config.toml
encoder_arch = "tc_resnet"
model = "contrastive audio-text model"
dataset = "melodies that start on their tonic, played by one synthesised instrument"
train_examples = 26041
gain_aug_db = 10
noise_aug = 0.01
time_shift_ms = 50
n_mels = 64
hop_length = 160
input = "log_mel"
spec_augment = false
win_length = 400
tokenizer = "word"
vocab_size = 59
loss = "sigmoid"
embed_dim = 256
encoder_norm = "layernorm"
encoder_activation = "relu"
encoder_depths = [3, 6, 6]
encoder_kernel_size = 11
encoder_stem = "single"
encoder_widths = [128, 160, 192]
text_encoder_causal = false
text_encoder_width = 128
text_encoder_layers = 8
text_encoder_norm = "rmsnorm"
text_encoder_norm_position = "pre"
text_encoder_activation = "swiglu"
text_encoder_mlp_ratio = 2
text_encoder_head_dim = 48
text_encoder_fused_qkv = false
text_encoder_bias = "all"
text_encoder_qk_norm = false
text_encoder_parallel_block = false
text_encoder_inner_norm = false
text_encoder_positions = "learned"
init = "torch_default"
residual_init = "none"
optimizer = "muon"
muon_scale = "match_rms_adamw"
lr = 0.0055
momentum = 0.95
nesterov = false
orthogonalizer = "polar_express"
adamw_lr_other_params = 0.00072
grad_clip = 0.5
steps = 6700
batch_size = 128
epochs = 32.9
lr_schedule = "cosine"
final_lr_fraction = 0.05
warmup_steps = 1340
weight_decay = 0.03
adamw_weight_decay_other_params = 0.01
Rows from block 3 of the text encoder, named by matrix and row number. Rows with one number belong to one attention dimension. Each number is 128 + 32 x the weight over its row's rms, rounded and kept within 0 to 255. All counts start at 0. Numbers have three digits each. After the name is the row's rms in percent of the matrix's.
# q: attention query (text_encoder.blocks.3.attn.q.weight, 96x128), inputs 0-127
# k: attention key (text_encoder.blocks.3.attn.k.weight, 96x128), inputs 0-127
q.27 092:135136107170147120160118166134180166142084149074124117181130140110174137150140105138110161113105161151060117150100063086104130124119154163081121157128098060117077113145095112177182173172103165167053127130100124174147132149084129066166172114102114125155122075138106124163119091176136123104219096099148098146181146096148097147161070093125118106158089157128123097093118150161117153075097
k.27 087:077066151167113112090140130126140191129111152160148145155168134081094103138177112130132139161112165066100143095122114070080134049097115118109166185138064131195088120102171154116124149091131157153168115128163140079095132129088124098183121149093105124044120113131128160083108182099123147098150149103086143196152114104130127106077104113070154138052101141135123101179092122115105116117126
q.28 091:139065164140102136149130131147042143136150103115115092148124131097143126177127142143076163078196146135113104156056134134140156160188100154142111087106147124068142142154084136146175195183120147151110140203089119114144143138084118131128179156119216105140134107103164109166136127174072105077119106175167125112094095147102125153201092133114093080149151121132158177077125144124128113098098
k.28 093:077080095153165135102084089119088132129136142109124168126130155173095065101113094173209089189122094136106104138206126079138121136088102107097133127141069155106097125138163114155110114079115086122155121157139195111093151089084084134165146059059089158111121133170096135085096131143116109148100088099088146156194116089088099073132142169122154123124121157112183109092127178118142125113120
q.29 112:104157129188118138154082130151154174116122100129140073110080132143146118110139157107151106128129153122121145179168103146161174144078125113150132121192179156093125147180110196125136148202107156170129114098173073106124120128132130086148126119062158130108152104166136212169109079114178097128116153114165083187107154166097104153185086046103146125095152138162102155096185116152095161148164
k.29 110:119063153134123137135114160159134083114139143112160155172183128112137051121124087096116155090158097125077135092112175093121115081181158159198118118119135096119179149087152149049162129069097103096168128102096121163067119162073101099117077134162145130151111166146106136128143092145159109117115127118077091098105070107185140114105173206133156156155128133148146098131129154092183145167186
q.30 093:153138127171112103144107091099123083120088090109149170113109054136116118097180124145204153111174157148088160092093140064117084060111053116138107162084140159079178157134072113186114111081124129112136152107157075186073134150181093077138101106126103124136116138103150147098105140103141113179116155151131103137155141150159114116167162108147134152114092121125053094073155132178103086141095
k.30 104:079151137119116131131155082128100156095181126110141085163105134130145175185173076118147140135147124126120090133122147189183139145195133134132130092130143084187136085145107076112138080134096171157108142142104161145094064119127221184113121156155174151115078137125104117148142115084171122138104166045112079137050114124135197151140139117095126112133166100175167131187142155103106126146084
q.31 093:130169109170102170178151172079137125105129094113148090133150178188154164156105120147170119179109152144065145139153179113159111137163123094174099170142106055147089158116151145127140135117093134100085113064093153111074108149119077090144177126221120085059138097127211137088132108105123115177124171125099127087165167096144118142109142107155101155137137143150160099102072150131177121108120
k.31 089:057160181129164083187143113144131117139160154123111127186061152151140088148205130110103160122122076120140109218120077138084150142113133119128142151149149151118110147125126136109113074148154108128102105172118143073098090134129085203086098129201143112099130167135086066156104179087078088117157094115095115100078126110091154097078138095129132127084151117097099118120147116151057112144149
q.32 119:097150169154113122100102135142124167147145133085090184175100111107098161059141091115113142081178141145132126137097095107118130074151121124116079146156134134112069149078084136053103124135159193165151076075133179145129123076107167178139046109165148146119154142097091182117118160172123122184188113072117108182164092143101145091113156160124117169168147107101155106159097119163111129169131
k.32 110:069141127129172120161120080139152126133087083103161131168114061161107109152150161123137114153059149130137103082171164128100130125139153120110151092173167138162170203088126067169160133144132096122099138166181052078109150156158158188094074182069137114091106182128164148132088117150141099179071105112159159093142113137160124142093141111154116106107086110191118151136143099154167169113139
q.33 097:135174134109170142125154124177182112163092143063166087187128168152126153100134133104110157069165164137064127116066120115091098130060140125104144083067129125135142146172076152101089110098122133125157135111181149133190100057100125141137103190099132121156071105119118132134119155140168114106179106155088124147112086131103153096115086118177191139181107140111128131137129082206127195111123
k.33 094:103130111179144172090139108079098162135117172143144140122136172086084104144138107131113131129133195121148136112140129132183092094084107133167127119106115096148164148157165164131189125158170123212096156102074106085154100164092195090116137103121086080103106078198148177126127110157112145185121139134154140158136159089093059112076101125123095147109164117124070068156079144078149166169145
q.34 096:108165093123109114135133130159149131112122124112175114114187038125144081116116103170092150091139128156095126107168128152147071082142161113106115141082122154102172137113140112099112068135131151148131150110121098092109077089102140126167093140068125133115138172216103117145109141064176131157106177179131161096124107125052111158130156133120073104051067056097142111139144137100167061167143
k.34 100:165130124106133097142112122091165162127196115116157116170118094184147089141133095135145069121126140159081169108093113149129131089151158116189097153125146051080074089179101078171172117147122160148155116107080150162142128047163152109076095146084087148127133098153107115174100157121082102116148090100167103093108118134140105084137093126030125124113143175133096114169161105092115104120067
q.35 105:137189124122129107100130070210110091117112091081058152135104137157140145124129167139158102131132115085137141069091117161052112120136108148116146127186175143139147139036168140098135110182112140116079130197145084148105132141156157079184163149134145139159082141119156125133133113155113102112082176102145155120121110152201096161146148086135158067085087139103093143113099127078107141184163
k.35 105:149131149149137122138125142176118145191106113145057056086137100155128121123073154132189090114122118130107087101185161118136115142142098091142159131048118079112176143122126191073127126085119177207168115115122133158170146133140133147079095116117131126078098154083112141123147134097171139144147141094096118153124132192121144083117170175129169186042138092156133101138124201161132137169094
q.36 091:147087138147121103135152127129135170164084114121169146129148126145159128152144125162135090125147139108120111081121158136085135114116168104136141143086155117130149171169072167107066121117098058130137105122136135183144086140130168140099118206182115129149111117150200091145078145107154123145052146143083136077064178153161072202150094126167180167101092153193131087130150098182160130173180
k.36 098:135109148132118181104171159126095186107162138119086101082159133126172118119179072090156129108173140140114134125082090079174125165123108094163142134120158173164127087191117177076164159135183097157108082173056167172152069131153146122150124122125125115124096133088096081160172134111101108124157151147108056171103140115081104093137067165136111126085189162151099157108094112111121116182160
q.37 109:129161174175116167095099151146118151166128136154169172077128128130133160119136115113128104130136144151121153158124105071138134157128111177092112168117116138229108103176116143117133132166155119127103079135132180130134141132121147077074145147064200114112097155096063114119105104139124076068146092107139098163167184190145076127083065131187120189059116167133137172164096147095165145105137
k.37 110:178138144118116117107136108080153136102072137165117119145142153119132114108087106179141097124105154040109116083067144106069109099093168094065156124163130149119166120059102098130171148150088127106123123132153087164132098125118098138205166183120099090144105166175164071118118116119167108158125172093088163165174180139112148106144200152182130065091160163177102138120105142122095159125146
q.38 094:139143129132151108152150056179130173164153123058150176150106127098122133134080120122175131122155110128107107066079102159081117132134087195042107079149163105144140165059114094085120125099100134086098117143167117136159164189136107113157130154132122162135077099152166110142148140165168153143138170122096122105171088146126064127136158048132138064135077151191150127119109117156156165162101
k.38 105:120126160147135160110136136093135155168145137124104108088139078161087147167129101159120102118115182170099113115156167150147068152124128102142160162091145116143158170165109221142091101134083154168082061110098126119142118115168143093073071107121127093085119135093114086108130124072119151127140105116132124170125141184047160191153128151165139161043137131115173100150084162165103205170121
q.39 095:161116153129123088125080148164109125124151116116139223125099134110128139093133124123099144096074111132097136156147119120166099117112041111151173073116174096127111117091067111095158182119077164151123133121109118072133126107132151155105118156173169139147148098151135110076135151132131117152138130080122115208089079174063080107176094148126158156118089127046202099146071114175135114139078
k.39 090:101046135093152206144149105122165123087136125122143094134092090169108117131059172140131156120140087083116098111137168080134136148143141095110154067148073127177141146133169078135106127128132146103104099185121128071123140147158066125144082102048132085118121190122147130153157106159114110098133027128133143082164145104114136123167120112175081191149080132164125109147098149165119141074118
q.40 105:067126184157135120153097143184155122101072167110171124113106131157191132172106140118098146160080125131173154063131138107143114124116144113126080150164067125176179142127107157073106152195139147156114168149159193147092097085099085138144132118101138147158190177162129153142165114138082147160168159065099148150196158142118080116138149143110165157137154089155103089078100161151111181131159
k.40 101:155165109106141075110142111113134122131151140114083114161164105081121079106123112098174148131123183106108165171152050118132153138130103142130160117101163126092079165115102127130158102134148116150110092145083093174149117131093129078139130190152083092089150206178165168154099113097135140070160129146094106111155129110156116148077136152083177089037129054090116054181119144125157100167155
q.41 101:113130073173096061068134103116098151187147132167110106074141120173145141146133117133177133146145172166118119152107160102146151192108133116069094169129124109101137150141175123199123130077114146107141116111165173077127124066161145131103127125146177124099128092114114137096130169111128107034177145177104100183165097100104157088142142130136134133140158186132127196130187155141078194104095
k.41 100:136142093147126165099101106146124082146166145174192151104143217135128137202132234183109129123119127094152101154140142157118140115116105165142152135187191147128182109127165153155146157131116123089123114124141131136156077122087151183129125109195132134106124098184142144143124075206151121194108147158128148128151074153105120110094212124182136146129173085151162124110095151153148102122112
q.42 094:077152167083097148146100142090127080151130158120126151144049144062114102091115182078119138084131179178164157199150089106139178146152112139139068123124127145170139106150110150130111100117127154203089123120090179147144112091082153097170097097136112129107077136147088165131153127134140123141122158138225160106113104162145119133129154176152163169114096087141058078109145170106164137117082
k.42 090:093166113162103047109135117149127161155080160119179140137130134104165098097134142107175107162165126087124070106155144155050129111133182173136158047196088149138131131065159042137118114162082108114112143122153108129130177098126145103124102158104102149108141162122132132140145001134151157129124163121118107115141160127188071122133128086089087099138121141130120155131125141126165161181126
q.43 098:161095128094149074115160086114160178128142141077140118130139172105083121079156126138171137075144113180134093127126020147087188066136070112107117103171134147170110091111116071189124126079130151107161137135093149137163147158120193133136069084149097220157097091142121092164153185125143154147157087110154135141084116155139124113183110138113138107144102130146138100129179119128173137135104
k.43 098:094059143168102142090115176165122177147080148170197128064123116110125133171093183110076136128142143156143063096165167133086101105163112154119124088143135122138157160139116138109066196133115113175092150158183145122081144146132138094098108107052132116117100135081123130150154147145138174083077179142178121123166151131138146162137066096152087162134137129148159141156077099139108066119071
q.44 100:112112072126084073099107103137184160114152113156139136156091087112111132138120113077143140159116100066130170114078128164156177135116189110138153132085167102150105110168113090102148150134124091109076117128122176151128164118167140117114119102179089172133131178053087108132076230096106155145155145158138101118115119082160199135168100158073100094117153155095087153157180158116082089127141
k.44 103:158101102131130159158163175161149141119126167105107095158153107108081156143188168180083166107104139165173127127110080151129128133120135177131184138149137160112101115193159091114111156107134074066166108075157141139138121109142127082157165107087051140117137093090145159158174158125125144123132145169156142181135070111105132125116086092150144159177146110215131182096191132124176117060081
q.45 110:134136148146123099163150120159094105088166114095168123058113092086131129174146066126124167095088143087120099071172087164097082112171054107110122120180117091095106180095117111115134163145119117074072184164163122100114133111128144142100131144099058123133090143162125138092109129073094097174130129124108071151145126174106090136126123059074129102153167125069154128081088130109095179143079
k.45 109:155108120120180110148154111084142087168152106145105113147128158149130112099101053130134174132157123162085112125089152136136066177150131134144147147077126197158131118160106213173076086065121127182157128181116138131121124110175125057076110109097101123143081175093121110150177146142137130138149157125128149104097099101119180159132214114154157151159120112091119072154108187180097131107076
q.46 096:080106163102115123149099150075147144144171108175159147081158132167130114141115104123100135158067141107161129176115122133116147179155144144097129178163090128124156140105085149129157130060152109152087112097086189080104093148086145117206121145165113079106141200206140136088124106086164101136149183075180161184178123141092105060146144107085083141140153133152140129099155154089132145114090
k.46 099:147157078142131135129099097186118069156124186143134140171081145162117063148150138154143141148198119116121134142091088147090119133146111246125136129141162173188121131137191083159067092172151142085113167163138117114142134060177160146106130127134112098148177144096099138139139139131088096137111147155089123074123118159203137136126182107197172124091120168153089136150121152154123120169127
q.47 089:122141154106104093134138110114099165080117094110119114136135035176145103051083166111138131070177112093159134117090157197092109127104150076170154086152127099132174182144147107112122181151223113165130168098160145080111142150114107188103114155120141157152188134075085124164117121114137121153131161153140194152195101128104172187099122112125128135118070173099130113109115141125127111123132
k.47 100:171134087082171147107150135115132061092133115143118093193162115129077107109104152134156088163173170193119137149103161143205134211117110138151081127101155056146094133146139111068099086158156140124128154140120157145143107141122125162074094161122070163119137077172173155133160126139222118156133119162171098069106152111172098109116112100146122112149152129145107073102136172133139123175094
q.48 103:102106079203153126097148164172095118172123152124080158071126137109078119138187141135170132148142156173126081119145097135102105155154121112102134107146060116043060116145161144131177129160156135147100091094161095078121179167102163175097128098092095083119132170028151120138142082143143108055150057090105158119152126118111143122133099132176103148130153125112145148111115097090095143133132
k.48 100:164123170097180118119175101042111127142074115165145113142113174107123155140112205091085153165121174080179089131149074141125136137096169143106115122147124149153098166125103109180157128153123156126138173162130112133091130152063087087205127101176140134118101111130058150122154190166185128194108095087131165122097109145161066108112128147167176163089148123136140130108108118153159072125141
q.49 101:156147135073109178173153135139169109133120110130112106075111106088167193083175117100161122120091158130088124149128117173079147109114137146093114093186153123138165166222146162061067118083135161089088075124117173087142083143083058132162143175160124121120106077122092115094131133144156095136191114077129077177115168152126124129127147094105180156124161126080098122103104112099143114096130
k.49 098:169168071137166037069164121139086115137120116077163176115153140078115107137150164143113152162209105131063145153136144114089088141207132103131124143139104142142139166116130146154140102111164101129112167176185146146127157156104107151110113081061069119127128185163147149212085149161067137139077124162123151136099128142108122171112170133130091117145117116105149103128079126098077144096161
q.50 108:088110135143136128093130144098127135092084065080062118142140152114087068182059067182123167183108149139128129067159122101093131130152081163158133097098021122128094119134108163087128143184097155140107147138166097130150161132170114083105112133097120174136124125082169131147143118109157158078105097099072162107158141081118108168136060164146119132136128116219142140138135108099132123134112
k.50 106:131126146125157135182124113117161144098090114086091102131140120097142116164103131042100113066127090086150103097108097128171113148108108115081111182133127075089123127135173046095160150115094102119085123107058083117094114182079132178185153150164148159140140106170124118088156162069084135176136130131128135142090144152136071108117134108095123226184122096140119106119155135130121073133065
q.51 106:119187103174073161094085131111122114102113121149141092101059127105175093149106133123109109139144120109171170104123148116083116164115123117141093081118135129128111168140114167130077129100139147125142132146157141144212060179134110091176206158123094104132088138143073122149127105117154094178097189154146088134051150185131058125142145144060180060089112132109162135124130141071139158106110
k.51 115:163160100126110110123129101142065177093119138103162140192138129155157168126082069092129144145183142122083139137084176135139092168172098073082096142101185128079123167089089122114148134142171096150143111071143141124155107153090170126080131138092127150057127173131225122154116123082096097131127142165160096097069195090140172127137147078108085160130125099098137148159160153122106140085123
q.52 105:140166108100154151186114137116163150147102102097104120124109129149143083218109147174043118098138119125133133096100116151095140144153125089141126131135140124148150186158124150093090162113173121134157183157130154111146174173130112181162114166069116117099107074116149121153124159132087130246133211124178156113111096147072181154113103066131128128131114100172125145140139125077204137125144
k.52 108:162137110127095121114164128159107128094170119121138112124231146151081145072141143091144103090081116099199123121155119161118119111135111149110114192111231114122160141064079091054095141145148124113127128131124129140114117154137146170080185118135100083135093101093177129136100128128130119133124187150103110176075184107139115152073139178101136059161101166128096071099133156140172152097128
q.53 104:157072106099131126087130130085062103110117145118115121099130155129181187096145100138137127026102122120124104117137156129210136173186113191119136164149140128113121137138123142054156113105122158148130060085101135155076137134125070101111151150103150123147116081135084173112078167132091156142139107130144078174139132107082095073186065113088155149145160194089170126115124128098158152151135
k.53 095:096094129124150121126051130162125138122090104099134175123154185077127126163102151111157154083192156088142124125105105112131171170135179151157207116148120164114171078185135141173130191161187142094058076124163139150153136129130096104112132106166092085152176164214121100099135158078104142152108182155091120152102140112102148148119090161103098133072118129089123113159156132137089164090138
q.54 096:126124120137083144134174103112119121093170084127124072085082121124148196133059060142146138171120108145117143105214134146116160113139146154135145078148104090169094148168126140022128127113173115144177125184093114140108146178140081169114137109139157122076165091123122120101074153202164154134127147074133094184105150167135144111156103163120095149115159118149148159094072129185164108128135
k.54 099:150142119191150119122153184144130139113092109085109145083169192113145144113189178043143219108174118108081136099133158117140109095156181142149122153097140115107138173143118109077130077120131098132109076117123126157143097141124134157173128098080110087172155110196130104144121144074107110093102084158079119136173132105134109157096147158115104098127174125143058118137129080101064096063162
q.55 105:114121164126163126141184167102148107161175149125112102124078124134155168117130082040159110098094137166132153192119184146173134123082152154115067137149075108160174125091097110112099155164148084167121151229116135161121091153156150095146159146148145162106131139152097133119175174151165127125159152124192176094133111167132174142099104164092143172155166113135132170114081092181172153129078
k.55 097:109128146157100101113102142138108162100114171194105098104128171120057050067194152101164160115089141127087141143133149146112115159134059088115168117126097126136136123136154159145095106114165172067119109191120174139129136111109136176182111115183184105129154170138155161151111186194129151104135090153145131158114102111074191163107184129171110095112128145116055156148163085136114114106154
q.56 100:067102148153122156119149169113126099113124129100107124160079146167128143148166140031181107096122101106088163075123091118122090098133135173113123081111128100151152116076168144139124156159102104126104059153115178132073112138128148144143091058073148131128113126149139113087188119124186110113093161126140087120154079134119138131160141115179158050210145110202089136157125083174134175115156
k.56 101:174141162129160142172131113133198126136132134177127162081139069124102116045167118141121169148117120163134116163133111159106128147160092116101085162144106136175077174127144089188148094119170128091139132096149064091131117128148135118146102133190149075178172096147163091136147167160147146215144073141160147148183117104180152100147141142138110098081093158110157188062171137093163134149122
q.57 101:168176126150131142124114062102109116133072087147153105195091169110187088120138163204139138171127173115130155121057134186119115124097166129118151133184118174176137064183132184202139117161151163131130133126145126111113138124131146083136145220150115162129144189151113130151137153138141153170154145145075166124117159118141110156145116160170190103108063089114099101159126110107118178125154
k.57 100:167137144062119146146159144143175118104139110159136119105088144134081085110100126091143100142111093106131107123101159124136167162139115163119101149142077108101201203070097122145127060089144135196109131121082145094101125106185135093085128163110144121143089107104190122163122114117092151134110159091207104083061158150153120110161106066131099163166104171147131111129175094218113122177125
q.58 091:103089163100131144107076088098135143119114084148137155185111153082167084121117108150138150149156099132066124137154115192038156120128071073212174090130124201158082152160146140089109107124141082092080104142125146121138139117136131138088081110078166161122111151155184144135129163135140097161137167161122144117095110160151166123099201161163109091118088110157134128176127176104152099133193
k.58 097:205067178111121115187182148134108161161140125111144112098164105179138149123118078077169116132135148154097157132167140090126156174132101101115092173109138102125123172103129099125133105089157111150141203159107055104133055087128135123097173115096083057156137074164123094157115043114156114156154134125109131104129204131113073160096137170130077120161172151114158144097135156136123109112128
q.59 102:095108133150109104116091143113103099089159138109151124162134162164150093141064150136087128100179084103073175198092147128104121137122186087134102144119144148155189114134091132150109148090125054120113155102078121151162145139135107124157075128141168139166121161173127117149152132060070129144113153181160082097136137110139098141141157030111050114150053147114099129127136157119130044157113
k.59 099:109123163170067120159085121143166095126180115145106114129202105120139150097093051132182070144075111101134105092131146100159129101108104109153142072150165061127134157131120152100080205156100097172163087105132121108137108089176129135055161154101087157062134146135161146115152108111167127125170157124130211119166148128130129151092134159058137079187087139122107116128125114137097152155119
q.60 100:154118126160087127145162139111118126183118096136105114142129113131205130186131124117137119142105127123096104120126139139146179199120135141130112078081112092058073140117099146063136176151109125137118169077098153144171125161147131115108174120137142178108116081121053123132169152180180158066100123125168107150125163145124149152063044113134105105153093067105173144093126032147122151136079
k.60 107:139171161175124136179137074159200128096137145068107161167140191132095167064105146051143170141136123084161090141128112198120109085113125096108159161198112138152117147155167148123192129140135190155136164156141124161116116096075118148128130127102118100067095154144123120124118147159046076170122109109150140108091106116138143112167166139153118156141121081160127127143179167124154142097205
q.61 084:099090098114167145161107106122153150120098109101082130077167130104098130135096140110122153075091078082069072111146101078069152175116115143141140127085137090118107149160153139111082117177117036152077089108092104167109118115135144051142139084145132157106166088108198119179134117143162135101096136114146156160058141074160152117114152124179113170091129150171194066145137133126098152130135
k.61 087:090162150059182094153116137117116096123061127083136138145130120086121107169161153105121163103102099126139174078193124152127070157119102094105165168118157114115122138180151102151094157131141114116112112098145063148149167118104116092144191118169102145109144089171134058132153074073152121158187078110091095113142137126119101153174062104163140153155149076175087138052102136098088152163121
q.62 107:121140140161125151094090104180069101132115077155076113154148067144190136137169179119150132134171146124140183096200064140094180159113095094067111057156099115126083143145116152107070068130134111086166092112121113130134134180133105115143158169091127128156167161133113138133152135117121110129120130131148170081175160078148142189077112119140152134173099148146173151098086106101195178155108
k.62 107:191103101147147129123146095093139146090147133072125086130164181103114116113081147111117149119110140064174151147139062131094121141159083178058109117103142144150173132087147130101112107065145144121169135158141117136142093100114190063142131073143096143106085106158140137122131132179112074156067130144160142191185127076153168115167204113166151153106144158114121123125139186189064118137160
q.63 100:090138112176170148146103129138101112067159091183179096136075092107125132078185109153135155124171128084151091125140156153136113101195107207150133108139138134097054109206113141151162127177132170087131148116155073095146107132098135105138084110148152142127178116121126138161093155073095146124098098156109121168161083083131120119124127125096129088053207125165152098100122110080127117185161
k.63 104:112189125147121133081110181130089135143062194097168157068166156088158180071142102154131072161131162104205132130120128096131136142090145134128055105112064044078117152151166147119143078169108138119066133150125121140063138124120151135154099159163139157131144106177102157139172115112091097126111136108112141094112172168116116125182129156046133178119128094113134156154134149131123110170134
q.64 113:140160118122118188132105110125123146072122138170120146186111186194081109145154102127140127164125130128170141105121183080087219113105068132104123144163135154171174111069144113091135129138105147148113122132131193125062167101126168140146062149125152122140151088111100104095109146141113111185176068123119122130074183205092129168150149173130176134069121096114109096138110164097129149080111
k.64 099:178144144138132183060116149069117130148133150106106134151119062129111115143094114140126118049148151222056128131139154146133123137145123157122129139120126071156149152137144133149095097106162100091109120151080115145124089171192184138133237112125107174167110151106105130131122091099135192119130168164111118147189102164112141091091087065138136130087120159083079116122146117191166109126103
q.65 100:046071106107163153155180127185113114154148158128148119139148147159123213117198147115151097085098093104144142140136118104178170116149127120155099182095111160100159141097073089134123124089114128149121118122106214104122038082128078152125129112103099162113119113148087115103084112166161132080150118092123132116135184145150069178124158133104163178146157157144082102120153133089113103190102
k.65 099:132126087096129131112077119148131096080121154097123092149093082129110077132162133169085191112183152164089108143114061123122089140138120192093122065217107160113094100148166075100098136158088190122138084100126135110122133134092098141097137064099160193147128158149143129162172090106120089153112103162109144127148046141102120102077083088135128087150090097146182133130122096168108153110115
q.66 103:093153098137115119099111152106103146126149175115174067059130192113124107122054101122154072113134113155106083140146142123113100153088175145153124140056103092104136149215105121154123131109082089129080109124104155192160138119150168131121164102131090131131102108161160150166110111167098141107111179149143110094165134047171107136101149107095049102173158179108138100095139185112096100176151
k.66 095:070097122103135091176142121131071113142163122136109110124132085180164082176140102133172114152175138141128104110150185137123091145082057108151168129166144110135091129077143144089123171191102149168113087120151105111151161053106134081143141130123103145130146112167159132170209073090153107122182099148129193075121135153141088123169115133085105138139168054152152099164129074129099151103177
q.67 093:132168151147104128143086151127077155113129096085153167087129186085125095130076166130092113165154136165077164114173142129113165162090167141147131079137143131131151127108154143104127111101139083115155121161128128177136116190152136168192154152159146126119135151178141148143184085170126119164118183121186166120120193124171153075152133119193062034091045124112155148158116160127157138101111
k.67 094:148119123130101149093209071117116135093146121167133093128095101208095152097082111063166118136165056108108107144103179162136115093160135089165155145060188092105145162093095169163097100121127070134147126124142071107171066072156146136134188147111097131077120143095162114122085118141144145099133087112103109086178102144114120138094164179138107139089172176171148111142150126130114140088146
q.68 110:120160074088131098128097104128117153114167134091159122067116130069086166106179167107129126083153105082103136130082140102052120141151108071112106126136161117130169190136121120116098123125171116164110078134128101176157101165121078120148129147103160103082185160181114128168162080108083100102122139168146126161077157087152116105150184050135059098113120166168174132104134170090122092130074
k.68 105:141163147127125120073158075148072133120072073184128126191122161088150131144105121175117125134132163135124137120116110138134119200098065124090163082082148108097113142145105157109147174147143065146089118094191075103191123133180173098106153136148089129114171173154199121098092161134182133126193130123041119110107104147092114159125143161088142075150142166138110138128081119138092163119127
q.69 092:115131086069148191118160136134120114144117104178116155099066117131139185077127101088149096113123148172118172214097171099086096102104100170110126098132107101200160125154103136127096201130066173158122130135090131142128172119120120079079126119190162149117173145114115122072131163127168149090175091200155120164121126141142103128107137156135169097078168093121112129133097167157114104076083
k.69 092:152168076161159192100082198108095137155128168163127142187132145124166132113145140149150163139110131191079135140084126091149100180135170095169075186127069111146113151121199133151193112125131150127137138118172127174135198160114142125110111146081129112156129170181108129139117155159130160132120118140164166109144139174072171160116163098141098095138090092130057163142150084189127106140185
q.70 126:125088124112175137163168118077189145184126122130166119184147119155189148175081129128049134133134095133108141146111134111184124108133148119134099092130098139167151132115078088146106142104145123174184177104109103088112148122124141107161086091182097199145083139096180129108091114143170137139128148121132201116142152045150115146182151154110139198088046104160113088159118108158119115091144
k.70 117:185112133149091115168052129099148110047145148094098123095090073091126096076184160095169102120105128151118158154138109180128092061088127091121106147182102111067126104112141106133137142082069142097159083055123155127101111117142116112104123119097135097109135091148085140138094142111151172144111140113145130132126094099077196130140064092120135105226085112101086131125158093124134138137081
q.71 090:097156118173143147131109168135126164176091128148174187148189167110173088124123136123115121125096119139099070147155152103141154152143134069138190148104119157109156095134143133087131085134057065137111097115152145172109135104141144186077092100106082143091101086116183135071157072171128129104176105129118148070172199122123148145098201209098113144132142149094165177117100120119125135146160
k.71 095:144086140140173132144110083093137106084186139143145115177070077165131169165158164083127142104143122215156158116141116180162153061117100102149129162117192109118088129139120118156106173149169127145137175136103130089082089133103083118164178090140115156112172117063097127154157060149180165179151133167102132155136119103111108130123095110178159207102143070179156110107123131148136116099107
q.72 111:145160190160169098090167140084168077065149111106192022090116063094167160090132085168116112106146111150127120098165162146108093099132120146185124084097117134190122093176126148077115146095156172151145150162124051129118156113077090134123194092146146173109142140126093177130109089117164133128168126161116123143139119123157092098140112144132145091100168128150159138068127140171124111116111
k.72 103:183145099099131094142060161177109179083121122146194125131148185111147142105159126104194160146177118080104100163113206116175182121120112102125081163110133091099114120118131159124153144122074128120084138096083150130054143153103113149193118123169138123145092109225136080098119149105104106088106137157095129095134172085101164165104162091112084107151173110134117150169152088138095140150128
q.73 117:088082131114156093154153134113118139152122104172101084131120112107128119075131140140133115159111138100136105140101172158085084060150111130170164128119103177145110068145094138155140152186132090095108199164179185101127109071112130057146069107113100123107133166138193155113096142186096137184130148182105187137113103112177135198132157165118185158132165156170132121142135181143154084107175
k.73 111:107076117090156143151117171133107120129114170167095136119146131151154152108194127164193107131143147116136128139168073096161138179116041130067099152155123109127100113108128073083138073126133101159126120157116125119051160157139109156159162191150146115132118044104150132095163098118136154150143102098160164095141212148071104109155127143150116100151131126147075118042160056158150151134121
q.74 088:117103154143121113127223102156129101147117066109082091089033116169132152098195093179083143150150147164153085121126146122065091114168169138144104143173124124131133152118119105100129150163200134140150110205150028171137126145155084134124176093122164147069133161147118116166120088114142109144140112097174118179134114130129180113123119114145115131107144091174127162133140118080161077115136
k.74 087:145151109130138162078136130140104154118075145181131122111188184086128156158089127108086133128118121073139153197086075107107101168101108149089119177059133124081103122108092158064199108093110121154097091136129133099122100174135126158146089146161149154125161153162066079160104177196113120118145120122130062132130079133097156178111169133095129101121096138081090163089067096167151110134108
q.75 112:094094139070134155139138182119156139184159140127115145149154187162125079134127163119134091127111118142193088159055143101108105113154168108148154163167137148137134140133105092188140157183137116132125187138150123108127185099107160130134172104112156129161157163120128144140122124174119077227127149155179117110088102114172153121171140120204154186097075087108118097207155121143110098125194
k.75 109:118132148110143157151105126137134145139122127206126077113069049130147126111127099150153103111136166078091115171189100129117116178076148109145141145140149172073133108110113096132133095090088149161128093135124189149137199150168118152099134180166093095142112108077127143180125155174134157090127142072153086046156180115115171097122090166155114111170110147137154082134082077141177138058115
q.76 091:153145144102133104157124062189133112136121098093156118133117150130093089107121129125118138158180124127195103180045099111127101104123171113162140150165143160088149133138134127180144135136117127074117159138089081138142101098188144118132107106146128101087148164189076106168144095074134108153098104175145137057124135041192094155183201084114159195085116133138133125141128141086110095164157
k.76 093:077136173109058178093139090155070123087125102148113081093129100125165120134105101161111028110132157121114141146164135126125141160095079149127102064119118084085137170115150125140102108105125079161095095108076154103146190130166161145090078171090150169114163182127126169208147129142147155128122159107098138071098152167090128138191092134121151161179091150133114157120085139116071110132124